{"arch": "efficientnet_v2", "model": "masked spectrogram model", "dataset": "chords played on synthesised instruments", "train_examples": 52083, "n_mels": 64, "hop_length": 160, "input": "log_mel", "win_length": 512, "method": "simmim", "mask_ratio": 0.75, "loss": "l1", "norm": "batchnorm", "hidden_act": "gelu", "channel_attention": "se", "depths": [3, 3, 3, 3], "kernel_size": 3, "stem": "single", "expansion": 3, "widths": [40, 80, 160, 320], "init": "kaiming_normal", "residual_init": "scaled_by_depth", "optimizer": "soap", "beta2": 0.99, "learning_rate": 0.0045, "beta1": 0.95, "shampoo_beta": 0.99, "eps": 1e-08, "precondition_frequency": 10, "max_precond_dim": 512, "merge_dims": true, "one_sided": false, "adamw_lr_other_params": 0.00099, "max_grad_norm": 1.0, "max_steps": 5600, "batch_size": 64, "epochs": 6.9, "lr_schedule": "wsd_sqrt", "decay_fraction": 0.3, "final_lr_fraction": 0, "warmup_steps": 1120, "weight_decay": 0.0, "adamw_weight_decay_other_params": 0.01}
Rows from block 4, named by matrix and row number. Each number is 128 + 24 x the weight over its row's rms, rounded and kept within 0 to 255. All counts start at 0. After the name is the row's rms in percent of the matrix's.
# convs0: expand 3x3 conv (model.blocks.4.convs.0.weight, 240x80x3x3), inputs 25-29, a 3x3 kernel for each
convs0.15 098 [128 127 112 138  93 157 118 168  88 158 140 102 106 132 113 137 136 115 169 134 112 100 171 136 150 117 136 111  77  82 119 168 126 107 125 147 124 138 105 115 108 149 142  81 128]
convs0.16 098 [146 140 151 100 103 137 138 125 117 141 106 131 132 155 133 142 111 125  92 165 161 102 102 141 115 118 109 113 141 136 115 117 141  94 157 104 112 112 131 121 117  98 125 160 132]
convs0.17 094 [117 132 123 114  92 115 140  99 124 129 139 141 160 124 155 142 112 106 121 105 140 137 103  45 133  95 122 131 155 152 129 136 141 104 143 104 112 153 140 106 135 155 121 128 138]
convs0.18 097 [156 130  99 119 179 173 118 164 121 144 124 176 109  94 124 122 132 150 118 117 133 109 159 110 109 159 113 101 106 124 123 118  96 154 121 112 121 131 111 126 111 104 127 146  86]
convs0.19 100 [111 185 136 123 110 118 128 100 132 151 117 135 133 119 138 157  75 124  86 175  96 120 125 100 129 134 108 140 126 164 124 140 201  95 108 159 118 159 161 164 130 163 118  93 138]
convs0.20 100 [138 101 133 144  94 158 128 122 107 103 155  97 183 130 151 116 135 110 127 119 102 145  85 169 118 113 108 112 146 124 158 139 110 131 107 114 135 133 121 154  80 141 124 103  83]
convs0.21 112 [134 107 149 128 126 110 157  87 124 124 148 147  83  63 141 133 134 109 126 111 145  73 160 201 125 124 126 147 128 149 127 138 158 163 124 113 112 140 136 128  93 147 186 140 138]
convs0.22 096 [155 131 138 110 121 186 131 123 104 161 163  94 114  22 155 133 133 136 134 146 105  86 107 101 115 129 143 120 151 140 116 145 139 143 106 151 131 159 142 170 143 153 145 162 106]
convs0.23 094 [128 140 144 157 145 125 133 158 147 114 136 116 162 159 162 128 163 164  99 115 159 121 106 142 139 142 161 118 120 125 125 111 121 125 122 110 123 129 131 104  99 130  97  95 103]
convs0.24 084 [129 109 152 127 107  83 110  98 149  91  93 106  81 125 136 128 136 112 110 100 105 139 180 123 131 141 145 141  86 117  98 134 112 113 154 138 112 106 108 154 129 137 143 132 144]
convs0.25 095 [104 159 117 153 161 128 100 128  98 136 103 161 113 122 177 155 114 128 119 153 122 124 122 162 125 108  57 147 128 122 141 144 173 108 145 110 158 150 115 108 174 142 125 142 148]
convs0.26 091 [133 113 130 145 111 112 119 156 176 119  89 144 111 102  85 121 135 135 102 100 120 126  83  90 132  83 120 152 151 121 163 166 171 106 106  91 130 117 113  96 109 153 111 106 147]
convs0.27 110 [108 176 119 131 107 149 160 122 132 132 125 116 164 117 100 124 151 160  90 182 123 130 113 115 143 105 166 128  59 121 143 164 149 141 173 108 113 151  87 150 134 145 159 179  94]
convs0.28 094 [101 128 134 160 139 145 151 109 153 149  94 128 108 111 132 167  96  99 108 147 103 135 184 111 117 143 167 133 140 130 167 135 164  93 128 109 170 140 126 147 142 172 123 132  93]
convs0.29 086 [111 138 140 135 137 155  95 140 164 145 168 101 125 176 136 104  80 127  84 119 159 135 118 116  99 165 160 114 140 148 190 162 104 150 158  76 138 134 129 133 155 102 137 127  95]
convs0.30 093 [116 149 128  96 117 133 168 136 107 124 149 119 121 106 200  95 148 130 140 167 109 115 118  72 144  73 114 148  80 169 117  87 111 113 126 153 124 149 150 157 146  93 120 122 120]
convs0.31 105 [124 139 129 143 124  26 128 115 120 135 154 143 167  88 111 101 129 175 133 110 119 125 135 117 129 164 124 132 125 110 104 137 192 128 122  96 115 137 158 157 152 112  98 136 117]
convs0.32 103 [121 191 168 129 103 137 148 112 131 153 147 139  90 152 128 127 151 163 101 103 130 146  96 123 114 114  82  89 178 115 117 176 117 144 125 122 146 137 123 131  84 119 119 118 104]
convs0.33 093 [133 132 140 157 133 106 125 131 116 122 129 136 121 118 114 125 112 131 140 101 120 136 161 113 130 137 127 121  93 150 169 110 101 151 118 113 122  96 138 123 131 112 163 144 127]
convs0.34 100 [131 149 162 103  72 176  91 101 147 142 133 100 149 158 141  98 117 136 122 106 168 125 128 168 144 111  98 132 106 127 180  92 125 181 167 141 149 121 161 177  72 127 168 131 125]
convs0.35 106 [129 138  99 174 171 118  97 143 124 118 125 118 146 169 138 129 127 105 132  89 163 130 106 104 120 133 139 124 115 122 135 103 191 131 151 117 117 117 145 121 114 186 134 146  82]
convs0.36 099 [117 133 157 101 124 108 112 157  82 120  85 162  99 125  93 104 138 151 114 119  99 120 113 161 148 141 171 131 112 122 176 106 103 141 114 148 162 133 142 135 153 146 118 150 114]
convs0.37 101 [146 155 134  77 167 191 107 133 130 146 155 101 142 190 132 138 109 111 119 144 127  86 137 137 115 153 160 137 169 132 156 103 167 138 111 142 128 123 140 157 141 107 143 126 115]
convs0.38 116 [135 134 110 150 158  56 156 124 106 115 122 144 173  95 111 138 147 122 129 123 139 162 120 128 130 111 115 124 133 123 153 109 159 120  82 131 110 133 118 155 130 122 121 112 176]
convs0.39 100 [101  92 134 115  65 109 148 119 132 104 126  92 132 148 133 134 117 156 163 126 141 131 121 109 110 167 130 138  81 132 103 119 171 147 122  75 111 133 148 135 117 128 157 155 113]
convs0.40 093 [118 131 116 136 123 152 118  86 175 122 100 134 151  45 161 138 120 166  95 142 140 145 157 136 104 154 181 114 104 113 163 123 105 151 108 143 154 110 147 127 142 135 148 220 151]
convs0.41 096 [110 158 134 162  95 146 129 151 141 130 145 139 134  81 110 116 122 141 147 141 109 116 141 131 118 117 132 130 130 169 136 133  67 118 132 131 131 116 107 133 148 210 101 148 145]
convs0.42 089 [128 118 167 142 133 161 103  98 155 140 108  74 111  96 139 173 129  92 135  80 146 129 111 153  93 115 134 134 102 113 143 100 155  97  87 125 126 137 152 147 169 128 136 118 137]
convs0.43 100 [140 127 156 142 131  61 112 124 153 100 113 148  96 144 195 142 148  88 142  92 141  98 186 104 133 158 107 116 126 182 114 118 102 124  94 147 115 115 170 140 146 158 135 104 132]
convs0.44 099 [198 118 133 139 155 147 132 116 139 160 110 145 138 163 126 128 130 127 131 106 122 105 119 116  82 135 105 133 147 108 153  79 185 131 123 149 120 131 147 151  87 142 124 138 106]
convs0.45 096 [136 117  90 135 166 104 106  94 157 134 158 114 120 133 173 114 130 132 109 112 139 106 172 117 149 161 150 119 164 131 134 128 141 141 104 137 134 113 101 122 133 128 111 143 165]
convs0.46 095 [141 118 117 122 110 110 129  98 105 130 115 121  98 114 166 107 109 116 162 112 130 154 110 131 141 157 148 118 139 139 122 107 200 129 145 117 126 124 136 163  98 151 123 151 117]
convs0.47 103 [ 90 145 107 123 148 111 146  49 115 158 119 122 148  60 104 121 178  97 114 118 155  76 154 132 144 143 136 156 141 113 145 119 141  86 111 165 143 112 105 138 164 135 153 153 114]
convs0.48 110 [115 165 149 127  89 111 121 149 137 103 133 147  91 139 119 128 117 135  75 169 129 137 153 154 132 107 108 107 119 115 147 107 104 145 141 109 139 122 195 128 136 145 158 153 138]
convs0.49 100 [165 128 100 126 156 122 139 103 132 128 179 134 180 116 125 132  93 110  85 138 130 102 135  89 155  96 158 125 137 153 150  88 126  96 130 134 149  81 117 121 140 119 141 103 161]
convs0.50 105 [117  87 138 100 132 171 109 157 118 144 179  96 152 144 137 118  64 169 110  81 141 100 114 142  93 146 110 100 104 140  85  91 171 133 111 114 147 123 161 164  92 132 133  97  87]
convs0.51 128 [105 125 103 120 114 156 140 145 149 129 152 121 115 110 130 124  18 146 125 141 150 122 117 143  83 134  95 124 137 141 141 114 115 146 175 114 103 152 141 147 135 142 144 108 143]
convs0.52 098 [ 97 121 143 140 134 151 118 175 147 144 135 127 130 146 171 110 126 118 124 141 165  83 138 129 108 132 151 149 160 124 152 110 145 151 123 149 107 152 128  95 126 141 157 111 103]
convs0.53 103 [140 145 121 139  66 108 135  85 116 137 134 124  90 140 155 125 117 117 113 114 120 128 105 142 144  88  99 119 115 125  94 185 129 153  90  81 137 134 157 113 122 143 112 127 157]
convs0.54 094 [129 121 152  99 126 123 163 185  89 117 152 149  79 142 142 157 145 130 112 119 142 192 151 140 117 136 147 130 126 111 160 205 124 116 122 154 107 140 100 113 120 170 124 146 134]
convs0.55 105 [118 100 122 131 118 179 128  97 133 126 119  97 151 118 162 128 114 193 126 120 129 141 164  83 159 111 127 148 152 141 121  98 108 125 130 105 129 145 136 161 173 103 124 122 101]
convs0.56 100 [ 86 150 108 103 113 119 104 128 150 130 119 120 139 158  97 135 115 139 124 159 169 127 105 135  98 107 106 162 155 126  95 149 130 135 154 176 148 131 133 152 137 154 145 141 126]
convs0.57 095 [107 118 116 103 118 171  92 148 155 107 131 151 165 111 126  79 145 120 131 144 134 108 153 137 129 159 119 122 119 158  84 143 105 154 141 105 138 142 142 114 161 150 129 113  97]
convs0.58 098 [132  88 101 131 102  94 101 137  94 108 152 139 131 146 168 148 136 159 167 120 115 151  80 127 148 128 166 102 139 143  76 147 191  80 113 133 131 104 122 153 124 141 121 155 153]
convs0.59 103 [122 113 131 135 122 143 132 153 114 146 124 128  89 109 112 135 137 167 165 102 105 147  88 102 109 130 117 128 106 139 139 117 143 154 125  74 154 126 148 148 142 155 171 149 145]
convs0.60 094 [149 112 102 158 138  74 136 122 129 185 148 127 142 126 119 118 135  95 184 105 175 124 138 128 118 114 109 118 154 160 111 128  96 134 120 163 123 118  73 128 116 123 152 104 155]
convs0.61 106 [104 122 141 188 158  96 102 130 106 125 125 124 162 137 110  84 163 205 114 137 104 133 103 171 155 140  72 115 134 113 129 120 160 125 123  99 102 133 132 167 142  98 126 122  99]
convs0.62 095 [124 158 135 145 102 108 138 112 126 111 147 126 161 136 145 140 132 163  92 170 144 145 110 102 145 110 127 136 128 109 132 124 141 123 170 126 112 152 168 135  85 182 113 162 105]
convs0.63 116 [127 123 141 141 157  94 128 109 104 134 117 129 145  93 192 136 155 108 126 127 128 121 168 115 129 113 151 111 125 128 129  77 164 113 104 117  97 131 127 125 165 109 117 114 144]
convs0.64 088 [108 161 108 186 149 125 157 115 135 134 122 109 139  93 150 159 153 122 131 108 124 138 163 118 118 157 133 112 145 105 123  89 124  85 132 115  96 104 100 150 116 155 139 114 140]
convs0.65 111 [116 149 120 129 135 140 111 130 165 146 116 128 146 114 131 141 115 120 112 145 105  95 148 165  91 121 150 127  94 143  89 102 153 159 108 133 117 155 134 199 126 164 123 116 132]
convs0.66 087 [111 148 126 130 191 160 142 125 108 123 147 128 153 184 164 134 116 109  90 116 139  92 144 153 158 111 127 106 145 146 135 152 133 108 110 118 167 108 120 138 178 142 105 143 142]
convs0.67 106 [128 180 111  89 148 142 135  97 134  92 148 146 126  80 148 124 140 112 124 162  97 167 118  81 113 108 134 137 146 134 140 209  81 146  97 156 106 130 134 131 117 138 161 135 131]
convs0.68 102 [142 169 113  97 114 144 129 123 101 192 143  97 117 176 148 141 121 139 141 162 115 133 129 118 140 142 145 143 155 114 113 120 115 123 121 135 109 187 136 139 109  95 115 139 125]
convs0.69 123 [147 158 139 133 185 137 109 171 129 127 166  93 106 151 115 153 143 121 168  97  96 102 162 119  66 160 150 129  95 111 147 123 129 134 131 151 180 126 138 119  83 143 111 115 123]
convs0.70 099 [163 113 141 120 124 133  95 148 108 120 122 141 119  99 146 140 152 130 109  89 154 131 133 142 176 131 142 157 146 158 140 159 148  86 137 143 128 105 130 112  94 116 130 137  47]
convs0.71 099 [ 84 158  94 104 134 140 152 122 132 160 118 145 101  85 169 142 156 120 130 142 158 115 111 101 130 112 117 124 152 116 111 168 119 129 141 114 129 166 121  98 162 112 155 105 140]
convs0.72 097 [117 129 141 113 109 152 100  84 133 133 147 148 137 184 143 111 115 112 101 167 123 113 180 142 109 140 115 137 133 155 113 116 119 108 125 147  99 143 143 141 142 122 107 157 118]
convs0.73 096 [137 120 139 145 139 161 144 189 138 131 142  98 132  87  93 149 107 142 135 164 135 164 123 131 117 124 130 110 116 122 131 133 113 131 135 144 119 115 146 143 134  95 110 134 136]
convs0.74 094 [113 150 143  91 168 170 143 129 116 165 123  97  94 140 151 107 149 135 122 156 104 115 136 136 130 127 112 109 124 145 157 174 136 110 110 124 187 129 134 149 128 176 139 111 112]
convs0.75 100 [134 169 119 140 142 168 118 121 125 112 128 150 165 100 102 124  97 118 141 213 115  96 144 123  94 124 169 134  89 114  84 119 115 142 143 136 154 101 112 135 168 146 149 161  77]
convs0.76 095 [125 106 130 163 106 105 122 127 119  80 147 153 158 129 145 132 120 146 115 122 137  92  91 113 152 168 119 127 164 140  83 148 105 115 138 130 131 132 126 154  88 105 154 110 139]
convs0.77 094 [117 109  99 155 152 112 145 165 103 134 134 147 126 187 141 117 150  93 124 151 113 145 149 125 128 151 135 110 126 138 111 130 142 126 112 128 134 146 150 115 130 132 131 134 150]
convs0.78 096 [136 110  80 117  82 126 123 122 114 143 115 133 137  78  77 152  87 151  83 160 126 146 162 128 146 163 115 110  98 139 129 129 131 126 116  87 166 154 142 154 128 134 168 133 144]
convs0.79 098 [131 128 154 133 143 121 151 151 144 125 138 175 102 100 121 167 138 109 123 128 122  91 114 138 103 113 156  98  96 121 136 131 174 133  98 116 135 133 119 113  91 165 106 112 100]